A small image captioner, trained from scratch.
Model: 30.5M parameters, 64-pixel images, encoder layers 14, encoder width 384.
Training: muon at rate 0.035, 5700 steps, batches of 96.
Data: trained on rosettes with rotational symmetry, 195000 training examples, 2.8 epochs.
Rows from block 3 of the image encoder of a small image captioner, named by matrix and row number. Rows with one number belong to one neuron. Each number is 500 + 50 x the weight over its row's rms, rounded and kept within 0 to 999. All counts start at 0. Numbers have three digits each.
After each neuron's rows are labels from the 100 images, of 14976, where the neuron reaches its highest value: "strongest on" is what is common among them. Only what is clearly more common there than usual is listed. The data: rosettes with rotational symmetry.
# fc1: MLP up (encoder.blocks.3.mlp.fc1.weight, 1536x384), inputs 110-164
# fc2: MLP down (encoder.blocks.3.mlp.fc2.weight, 384x1536, transposed), outputs 110-164

fc1.365:599525515414516538530615535400513427408455456472480537454462399456417499562568481495445420426559494496461362501536474570496502457482471571483435471482514494465575465
fc2.365:449549468486630488523509530472546498510507498433429427597477520497543443530530549492588502486365500463569615485527500409502561540352455481418520436515522632470489451
strongest on: pastel

fc1.599:477582468525483477483526476437459580537499580552591477455501576429466490709439575523424532483495591460506490445484535528462450507466490622449456466577478463505521546
fc2.599:554453531648539528521423499573426518521528492530522543492452421528467489345534512462555501489445410446428517569501530479548457553475526475465585543423572528511460494
strongest on: warm

fc1.199:530521499469455470360569459467521462503549522558532499453505556503600480563346590475563556431511612483528519432572460492535490497465472495474505513491467505492435487
fc2.199:551446515542518460654459581512529538467487435487397534542484498487475500447576462458479422462480410572512546470389518496372568526563534470490467495498508558468548469
strongest on: pastel

fc1.425:522535492423508489448519489476545500504538466389422394480550559516537470449566461415409541580431372553461424481479489613406558583628533438430492588418416550550513501
fc2.425:496503487445605436446497591444459580508479511495487474558575495461520555549514501453526487589496506507522497541506591502547441448555471458385502524482540510509553555
strongest on: grey

fc1.309:540508565470560446430505509487512436488559449509483468551440489490445545504426538581412481438549582400468438482441464500412523451504614525514544470489578579429518501
fc2.309:454483501462506497549532438514502439511563542471498525487504445610480526492513408547483554457520481551581445570546560512552432600444431473561436496437513418468443534
strongest on: vivid; mirrored

fc1.84:509406502489510477525557541618465490456535470552425517523487484492500508457463442512533504445505522545538566427489537525440459492488466523531459426539456491491478456
fc2.84:474389515593452574535489529435603532512469522555532520423453447510457446477417427482446429516541549491573504503474527398495458529512418468522474514514535452460435445
strongest on: dark

fc1.187:513461503515501462475463484552471645426519526540510394489542408428440529483503576501469481448532503494459523456401461569492458536530471496517535469533560498546467458
fc2.187:549568509582501392549578507484560462492530518558504469533599550460508498502590499520507426568477478523640497455620514408559571540490490541478461551560490457493480545
strongest on: warm

fc1.507:519475467489557553557584505504502412658439480486466515480487498448523480474470516574557571506481495514448520584428529472412571464537596410584539549484479507529590582
fc2.507:584525511513503532396466469465538538463555486513537576457477475502563483506494471520509511550512520490511517540489505584576425568508385549469445468482472486467376496
strongest on: mirrored; cool; vivid

fc1.617:483533489455592497380498460501480511511581396443480392551436563606413479540575511443445465493521473534498437448514560509496623512473441472567551495457490556451443590
fc2.617:500520510453414477521522474511479486482418520506544554555486456599529468497524523448483508536409458489504503628603419526530495435564571474517482493485621468446515501
strongest on: warm

fc1.582:511487486499568617470489452442435511480442493549588518550537482484519482368384369465517477462557506497543461566531560501575468494440529538420475627550523527490414427
fc2.582:455460580511472487549472457460563451526538487507447407461481457527538503622512463556442495492550499462520524455438462482425406529580503549583462451516516468507517444
strongest on: dark

fc1.720:542454567477510466566564491531436482585474460452492460468490425445473474503504451457457556543599421505596461440516567550483494507479448603529565582542463593376450484
fc2.720:500575464460551584502460501523540458519448537548523509548543523460447439549552579488541550470511475410470493553522487366576553498521402466475575475601552509547454472
strongest on: mirrored; vivid; ten-fold

fc1.166:450534513501505561529585421481542542476496533389463450495432436363364517445448562559453451514591489503571541616457506549511481479409473483518458505422589494521487462
fc2.166:478521580448546539486438499503512436452581499543496518520478448478676479596466534483475557445508405532435477453500428457559459502473574513579396514559401406477515467
strongest on: cool; three-fold; four-fold

fc1.65:412556491408577499496562431508481455457475540426437430561450542541481459572482535474567523483438530537607526498522433505467643490572502511464487464496492503553567451
fc2.65:554453460525463439522441583557469480484511484394538575576518527515466452477524464523487479477483489425525588472439557520506420517473415501580579520518562569498476440
strongest on: earthy

fc1.572:501479474508576442403447497475521598423458498426513549463543610497502517505509456496432465530530507541434591523491539571489546463571485488555470483412464535490569605
fc2.572:574557489545550469582506478527497523506494467636504508480483469422478503518599505487486511437439446512452435493487457438589373495448479490475450544514529530565498478
strongest on: grey; warm

fc1.350:487538435516510494518458480561474539477597492528529503491502504569539461593478474450534475469435510553483549459503473400519425425457444496461491505511521448381489429
fc2.350:491495531517478524486548573482513530567466454566437513506480567436519506498455536525497487535514484477494477557453515502459455615523478504559526486489499539514514521
strongest on: dark

fc1.406:395491575474573440552532493483472403589470547469488436510481470528503461496403607495469455506474454514534559491472537511474518546545533447461417517435593568512615525
fc2.406:464539508523497574509547573503479537452563557500491604457514519391446480548531441583516502535500514546528474536554504573504475533526486596494461491498477491465478391
strongest on: mirrored; vivid

fc1.676:570518493491554430502459475588535529540593471463507456495578443489564512456548340618500412538507428511470546506561484519425568531515552404428506494478559530516484575
fc2.676:466521541569501477516464513403518456468528445552559442474511487379587596551502546590542468509483517508537540474468416568550518465528489548527502548502487470532531449
strongest on: warm

fc1.741:463504385533470472514591490401471444406496525586457508504444489546513407474517526546449495544434352459461487554475503449480536524507574462559422568526492573508469420
fc2.741:464423506441560460490479507474433584508445568537539523460621377294538452480466508497487499569595540493542498501508517545512467485490497478501574484501472545467375464
strongest on: grey

fc1.183:419507524525381517412545396559467653541513487434512452526458483431475456460464539518458456501575545472573485549517486569398504514439504495482522564537464467507447415
fc2.183:521513426541502426461436558450453527325458512432544565530538546555476516538525436449484432541503456585642526400573472467548453460507482474502502537492491396565548472
strongest on: warm; three-fold

fc1.128:441440417470539490547489445486518509489509521478403576508372509507594473448513448477475529525475504579512558477502510527551564459452555530443506477480474562492396519
fc2.128:547509624458509442585433500509468508515354439558568393493442479406453537560570503593436504477644396420525425489586485462410433541555531495492505496520530466555631497
strongest on: dark

fc1.340:497444407473486456515407594524489530491445539474517524504498403571526548474477465573529477509500498455364487562548560472550438656494584440597541461463487460510471472
fc2.340:465474485460525484511598452499425403536541495507583525470469511435524464388485516560509520523515470530552490525526432456449455485524431570475492489443487557537527472
strongest on: pastel

fc1.93:435471531538535477375508584521459459508458502489490409487562394424552482515376357519479517531585546517524546552513510547592450529461522515529454503499591537451503515
fc2.93:550500527435505483609499455474418586544559536470510538581444533518490414498595521458447344378505507501522437388479443496448364431532516493539461554511510434522486464
strongest on: grey

fc1.453:366433473532503527462459476518553466505506563508409503484433522475524514492523463526537524469546551450655616467481500583457487496541435567533489545497618435498419471
fc2.453:516525567551438533550446495483525563469464510485514506431433440449562463534530429544493426521479462467551428514522488437492522438482522451498473445567466490506550490
strongest on: dark

fc1.207:440531466528565500412558456558532440532435502506542516487578388574541503534565543479503525558401527487454567513455571490508465449420438583544500515507479589608570547
fc2.207:529489462473512593532516464435530557517457575475512546484470524394473468557459398517455539507453411530523469578543471494506527584484466432571588496461565531383445463
strongest on: pastel

fc1.704:502542538460537521462512475515529450551433489457531524524441482439433552496447471469477475443510437459415437492475494382494550492484521587409524465502424493535401511
fc2.704:472417495515543483538391486555544422405466518523451532462477526535520485475481489461504540485503438490527516588548501504413473396458525524517521565509580546502558515
strongest on: dark; pastel

fc1.43:491465479419439583490457459507497512510577527481380479473557642505567586469483526528491458466399544483523526547501507520406537592497635449508550478503495474512440513
fc2.43:604523509550484492531516559438587559448500571585599390445467482417508520483483390504492479541517425583535462486476511447545491448593456469517419443583450539388562477
strongest on: grey; dark

fc1.625:596503571366433546421452603520547442488499432478590454528491493452457550442550482581429465610550454477442479512543443487515503519513484670470469479476441447426400520
fc2.625:451499404597511556543508493474451558501509483582463514586535468475518424505429602480588504519496468467572566449488623471398448588526455391540501502542465582589517451
strongest on: warm; vivid

fc1.159:487521520618457517456501506538493456485476522604435494448629597500460535542558445498402454513493537439525548568493486512482500480504489477521504568460443511469433503
fc2.159:485494569448506483559522586496437541534506520521576530516498495490510487580505557559561487484515489487493498491527464448476497546490424589564529459441616541499503551
strongest on: vivid

fc1.139:489432407532620514573537481516563625511526461539532579533479482500483549451554564537515497556574553557475587498459499573494584590547589501469468563423532546550548514
fc2.139:486582450452451437556542549427483549484577573505525545503613425543556454612466499475506482411404468598471472498566483466498458449438525496525528523513537420545409450
strongest on: grey

fc1.335:583559390451455502582491480566524529523491551447498502550419545513445512514491577555581451550574487503468546506479487497465539547640502555507551511471553541464543476
fc2.335:492455444504481541415444479504481533464527502568548449468585564550530539547527489535432608477495444555506481603448499434539486559367477474470515588369456457431503533
strongest on: warm

fc1.284:605461465574508568490491418464436506497443548514510440525433479513487493500502366438479497473522503428492444589475505513527552462545517536492503533563547522535590436
fc2.284:391498475452522429461380509433531532451543474552564453466553503423512570506499559500461458448462484504519548477506513461503413475411509518515330437548459462454470530
strongest on: pastel

fc1.289:482480500497431548468462486538449375477421425544555435490505456599484454572469486447527494504603516498481517567433545586412483396467482446619519564541493328515477496
fc2.289:448439562462515528544519490478530518583486596462486531442539506453542609490656451485541487487482465411494419552487413492583542563530551519561676571516547513551497524
strongest on: dark

fc1.381:413497439470646521392393488543536460540461552461495520487553493522524338565452542518609530499457536536476475463406545521511422507470404552529522497480531542539541470
fc2.381:555509431445533473602556571455492475538507473523576526487454596399420597388470478491464436435502447542444571545520525455468527457487504377455473474486547500550511562
strongest on: pastel

fc1.640:453507595549530407452511491496484565552601452491583559471437523567511452433427473433564458545432497505542540509541543603520481447567564445478531564500576545476522542
fc2.640:648506453448492555456375560533528524420538493535429434489507480457478570495525584594489543573465497516463549516414471419556524564406415620510504425547495455592482455
strongest on: grey

fc1.593:501532466566464507637523535484601552518545553412549451485444586414571487532428507386495518555467541515561492561578532468575559541530453567461535478597485522478541496
fc2.593:483588530501525543502428498490535495509504484531438504436489584496475546502470397519603561453474405502547447535358550544466547517496529549513419603453629471497473483
strongest on: cool

fc1.348:491553515544527494583421548443492533521387616485511643490492524548562464511453427592530470528486562514461512567491517587423495479596604518571442536455488451468506510
fc2.348:560476403506515509470523466583532428580471438572489409482556446465483527483483519497413544469452484519475534500459481412585501501411525423580493553560577434509558527
strongest on: warm

fc1.682:383454471606637498532594480505573470494540489505529551551460481463424458474533362556507448433486528561534516471493542591554389463419402536415448549542493592524451382
fc2.682:531514523438537466401391441518474482489506422492536567487537479503507521586556581417427492451525474488501549533531462464434440475500613467529608515522458501642492428
strongest on: pastel

fc1.313:506617473599535471547470504444435478496545523498522409547555469433451512426425581457449516571537437409485511523488517571456508588481468518533552496489462554472563541
fc2.313:527441498465502497506444536518526517505568439500515555474463512531511544517458507441533563455493424429535490430459480524563490456514548487506489604539572469551494497
strongest on: dark

fc1.530:478521452506523502470561578575456504473546410521591453513475500507450474567522518543476475487380453464462588480593515539551492540504554469497517490545581441564398510
fc2.530:558483543452505569490455514537496358416421537439407491502478453508659478542507531551493551521519465507447460525360430541498525417562515522482405467443509504405538507
strongest on: vivid

fc1.605:470445404511545567527536479554446562518517569469467549523410614573455521368565482459532539545447496513532462545555475508506562546441533464466502471493465490597485463
fc2.605:525492539632479486514445564491551413440510469526496440410486454537571595507583539506515450530577523492543505579453467469507501365530410509535433596469524523447482462
strongest on: cool

fc1.10:416519463477544476542436425512509582574495537471436595451486525542519454557627502621506456543540517455530434526486576498483515432507469519550500446456499568473597435
fc2.10:594590495503479501472554512449549519432545476400505465523549622402565439484446477424456504535402461547472475475543393481496371428525477455531432523504601488477572502
strongest on: grey

fc1.510:536515495489490440557517422557517542554564548533440519565456505445424502515612514549462524560484513474473507475513473497471555429470506520531515496453502406479511508
fc2.510:513581507449493503398568547479455453612506508445606407440523428448534544538382503361429477485511485542523501523471540482536408487468491485544457504446393487495464504
strongest on: grey

fc1.695:437540550544471481549563545485530446495504533514464527539511491538613515546486574491476510518420589474419473501496463528484528539535570457573514551495448526468478587
fc2.695:603483420435480427447542537535479544442458465514527535467493464538404405488523509476469418521465486520476511445451557438511522510444489493554474424464529519522541413
strongest on: pastel

fc1.15:535505469500455478400491524449429524540495518481460440467450580479446546478412469487518505565567571463465444505514435504554571476478478529437586569437481517453480591
fc2.15:528420506532459555503486473564518473478456489593478546578394468494436427495597521418479448428552445541534542458555580523496480494491527473379512551557514592507417475
strongest on: warm

fc1.752:469519538514498506465569466456491436467402598502565471532487414507512500482437571583505505484497477557486448465449509512541483525577553569583424502524479548484511476
fc2.752:512540541482415467536499432514561513549393455522528449477553371482449638454509435555556503453471516519487501520480478526468581527480413450479486589458516473465560548
strongest on: pastel

fc1.725:477545534521517478541514524442445530511453527447489547520522495503535590472456475454511529604587549472527511516516454546553499535469583524442503387489467486620489442
fc2.725:482467550492531531502504454565454502428479480556502472587500491525444587478464558554459411568443451599538576501444564540455489522537527423508519624494488432362481513
strongest on: vivid

fc1.192:535486521453435501488480423471544507494585546545481432543532546509450575509483512551491533531584568651520484489479599544493429583587593443475506534536488384486453519
fc2.192:415458538563510502504468507498512484490575516464572458463480508456611463569464455501459519397536559471495630549457391561562511358506433474527489536544546487490503536
strongest on: earthy

fc1.557:462447449507547533538559544515621510552519554478380543488442466465543517479575443514519478538407549476471467557554448559486583537474441481550536551447496525565530507
fc2.557:409408511545553491514515543548442432500471521540462456447530517604497474564364551454501537478497455553457527569500443506512521537520576555518465523532520461404392550
strongest on: pastel

fc1.726:499430560515519488521526510504513587542529473528481520511571484461492513528523476449535580494430406395402511564436464467492621533494530494621586472523445638498442524
fc2.726:437476563519542509467516480483534491407418524433480492466431478514486419474500513618417545448516535581573443493556556489462535427486468508535434524494495447416553473
strongest on: vivid

fc1.542:536531489568411490473555498516503458521501524549557489522516585450493525384438486458554455466477583562478543506446460495431636422549508383539507512503468411481459521
fc2.542:515517518508536413582523510491484531534552523472492508566478469464547448611604473485431510518497492515513595539527456487537444479487497586442437625526507585452530519
strongest on: three-fold; vivid; dark

fc1.685:510484511546524523486443440457501467461455502446481524546541570553550490529331490462450529465556529476625475436483554495531443440533486523548470495427610530470557514
fc2.685:483552500471514522469471524503466559507483568538494466448405479528434540524563615442526604561550523570467518533495568493514437560579554455433528505535470543573459510
strongest on: warm

fc1.157:593543452486601525486579504509500549494468498518529401445538508469529494548401496490531505604521479495492526468481584572526574532532452355537604548481436544468418453
fc2.157:396494487475543510462508513542487525513574582456492493588445459472463502483553453484482505491431633452550490525531493511524534475542495575524463423492490422509455532
strongest on: dark

fc1.403:447524487542578422489434431463539595534449521498485440530491408453475480529429408481480602402470534564447488486521602412462502524521509460508498553478556477497524522
fc2.403:455489458509507487485480525374587508412561474540554512498599554514559456474544524466426603557512416510484467488568405539513537451493435549496489413566445480514528512
strongest on: grey; three-fold

fc1.733:510516533401422436433514501506428497480525525447419501475455507440561540457542433599398533466540551466469513536500499534480496378509526506470464399533508510539504496
fc2.733:506515545523591504581512527548524523582583520580461509533474397470514391549506526372472515579447458527501601485476450521550383463471451425546532499459501431496529507
strongest on: grey

fc1.269:510497549529521570503459503444508395552534527604549549551508540485464454575422571482519513577507521569460403455497574500487591570540499408543519427479524539452441389
fc2.269:502558408513545527475524553534422577472485450460418479463532472564477492468632582498506524514459545438408568457448542542480463513501465567451438533555501515506534583
strongest on: mirrored; vivid

fc1.176:505468521423529467501415457529503530580557498484631532512449456562492521560605463512491602489618468549566449425490560548490522526518559457555516486538446434557497453
fc2.176:541471466551540514428510520508541529560481505521449512435539430482640516509455434509493475557529428441526515572521516443524552528524499491469501510551608561526559552
strongest on: warm

fc1.17:445472500575530547629480386653424476551544463542563491519635529497450480487468467475443554524475497442595486490613560446515333505468445561565469435501573503476505501
fc2.17:440444546551440545434532533519541581511402454503456522444489388473506522517585480459438483481502543572469539503442471554462476426422469434499477494552516483423479489
strongest on: dark

fc1.402:530550504460531485487503495516521436464423486602538545464511572413409518502539462529461524409495489482561550409516442478486504533478574521588462450537465410519376462
fc2.402:549463484548535536493501523453501517519540485410528481485490500431641485526450585510538518552484489572431509520501491489500468561544438526440488518452404500515561503
strongest on: pastel

fc1.487:413468395488480463561451482554558502466480577511486520493486531448486511434490469426516508506502519514556501491501516570542573536584514431486534412424486475410535480
fc2.487:513506554462539498532537441502443498464581478549499511529548549469565588501515571446506471491449589506485460559520608499470377426460503488508558510542524411509575530
strongest on: earthy

fc1.344:517534551588523485425516435545521464493380501473513482552465483594552532432419549476498497652512465448521522496442456477476469533490473545407524497439506573414468501
fc2.344:499460513448438496506486516465445556500514493522439480483463487561486522489546412349573517549481549468524506544513514484578552436476493465535499459576556392524512526
strongest on: dark; three-fold

fc1.414:508427528425457514557485483528559501487550483466399457586480406452505564546447523581548531386548449584547499559537414443452484484482567573640467537575437438493508542
fc2.414:468565517489496541463437492488457485532490450462587406549517567520480535544453470548464572588487447393522451489454532554557408458482495466418473561387557521502537453
strongest on: dark

fc1.191:503527528600414504547535511486518496602506494531556582535519499437506526537434561407461394511450537529492537502493530508476396510449508462468503549471484502448442609
fc2.191:537499484484501498503468430522517514433512428483475407429481485584583506466564414476558540499405496597533585524449499485479529494490494450389491441467512433513462471
strongest on: vivid

fc1.451:523501602501466477428564569571413482459495493591399472475432470569561493433511538515561541564469525461494482461515443524556497506514551513486508572479490405510513479
fc2.451:466413463474521499628464524443485496555415464568576491551494494447486464476522541535505511534601517477407485519453516482501443471492538545532484488541530504461497460
strongest on: grey

fc1.544:458530568569469542478447447556498465484497452512468492498480501507546428474533414437496510494513539530518568517517473442542552459520593527461390531566622539488551543
fc2.544:427486420458449381411548499451570486542442493500454569539525515488524543484505479408535420518456417528548436466539462534479498535505461457575481487473547506505524453
strongest on: warm; three-fold

fc1.641:535561555469454501572494421508500485431417479525493463540547512492490495555565579466507487569490476462418477502524426373589428497512622493505449531603610503486459550
fc2.641:503424500470542453459535487574446423573505637536555534507552534599532427488524466445466505460513570600489586474456502577495502499514443516426552479468426573479398482
strongest on: vivid

fc1.122:425523547548470456523495614557475467504492513500504442509451512562482429499575516462461481502460479488483521487538574467500441457579540527450488504561512543608529486
fc2.122:484393458470465541537549484460470499473548576396472510501603460481505439489467476590533521504453555641493446539477507550508474601478460365490473505471410494452399513
strongest on: warm

fc1.460:483508434420550479484516502500423617436391478485617466543538501511495510529523489476524451543532526540587498478414462476495519511450522534515519546562501485517492438
fc2.460:508514429486425511496455418505567475602522476483481504509468547493446517537571552438467551536580464542483555430485439533467480487469433478481531514389479496511449509
strongest on: warm

fc1.114:425445490539421444534564436566438559580512450464539574542504488598412465404555552488438412504456485518571487460488494514525418589483508530376442474549498522509481413
fc2.114:469486466436480444450446447522442452546523453545558434598493498498520513619626405522516617521595506497363553512612510520502501496541544512646500456539507494473509513
strongest on: three-fold

fc1.103:474523431501430594512510477499527381478462502588502581518483531420604526542549555525449534600530489497595506575516463434511493640495507410495345539527403539436448429
fc2.103:460496606584519426469534495435437613522430447458474531427551434406497490458539478413557453485467451412494426456519474491571517503541487591408424579515511408476539562
strongest on: dark

fc1.327:551504522507417535581426538616489409576549471473560531541451505587466493547491457504458476517585511417583503498463457610471599531539507516472462448526460396495400515
fc2.327:548450446530512512577580511442450578439378485453538388540577448514513505566485555453557506524395503490402533491460458471487449484545487499540512465512540519590488506
strongest on: ten-fold

fc1.356:530508427389505568588485506497530548431416551513587459442394497514482492541410500575385472534480526644442486507500464512556471557513494471573508532457487448443480452
fc2.356:537641497490562550560576487603499484374428397532592505542541579539515533569475473495492509485504477505525497505462449514370575463458525491512498496522499447463554510
strongest on: warm

fc1.417:535516464568444457500450495541517535539440484518443592481508492580460509547558520510581604565451554548450501484522387495530485532519448520530590494517479454517445467
fc2.417:464526476395458455497529481491530520481481507472558479519536514514610473481425541513583505601584472527469538569526502496478425524471534451479522500503523445512473600
strongest on: vivid

fc1.513:510508548582447534505499535535494470366410520532521410466495550578472489504448449505481549621547458521391472453514552411497477573531501500447481487392506537519541512
fc2.513:574517572478546512532500511539404505547460520501560502562504457432515603555466443533504565453533493433480432530523489510511486561414470506542561494551489400461424528
strongest on: vivid

fc1.609:392484401545522529525547508560544465403429544558492493461522450503436430472441492578474528501543466550446464430463520503495506474460487448552457529509603606530476519
fc2.609:455525510484474459478508480436536511525505449572549564465445439515450470556542508495539545482511488548481390560467478510449470504456485515460527478616545530502524495
strongest on: pastel

fc1.133:438408565483549467601497625474496523544520519636475368456425517543588430592474515447497503450435508572460565541499462524522481582581504489472526415559471480529531488
fc2.133:551437378593472491491470440548549563487498478464504540499525555526458527495565582478551518540449485461495525411493522419519520409485607535448465563532481484563492556
strongest on: pastel

fc1.257:549536502450597451536491479423498512494533566503572463533551439493614432596475564497499489550432455547547489552516485551471539508407531544494556561409487466521560513
fc2.257:436567482578544500563520466483448524420526498515562451576417481492566530438527458516565533566508500515488542447484472553527471477508513492556529548518515514471471427
strongest on: pastel

fc1.174:516466545458487476491527494506544526515458522534544438499521532512411524482528433617431491523492446482379425511483512491543493493564529560521534514445445491512494521
fc2.174:483535451569458459453570488525538543550537459477513582572536465479413434498489573420577442543454521537561548492409470448421499572569480527589508483440516449515560457
strongest on: pastel; three-fold

fc1.511:545473417485574537517471436468471499592492429519534457512474380359532528481549574469530549518518479491539453526433493495561526507518498512466512482492490520496453524
fc2.511:409505573507503457546487588531561541407488571552520515585476454516542460488583393463534572547458538519496498590531599533503489468503590546496544477630525391486548544
strongest on: grey

fc1.354:531468505567623520557536592498521531558553536537466503529518546507618478546517500552488532532429579523459543575487424547458541532490455520458571442470499572556435494
fc2.354:517517466475466561500485457491458487502478426450470531520538472486459491460507531464526514478511521444539525407531609450493502480480518467486474592612474423499547501
strongest on: pastel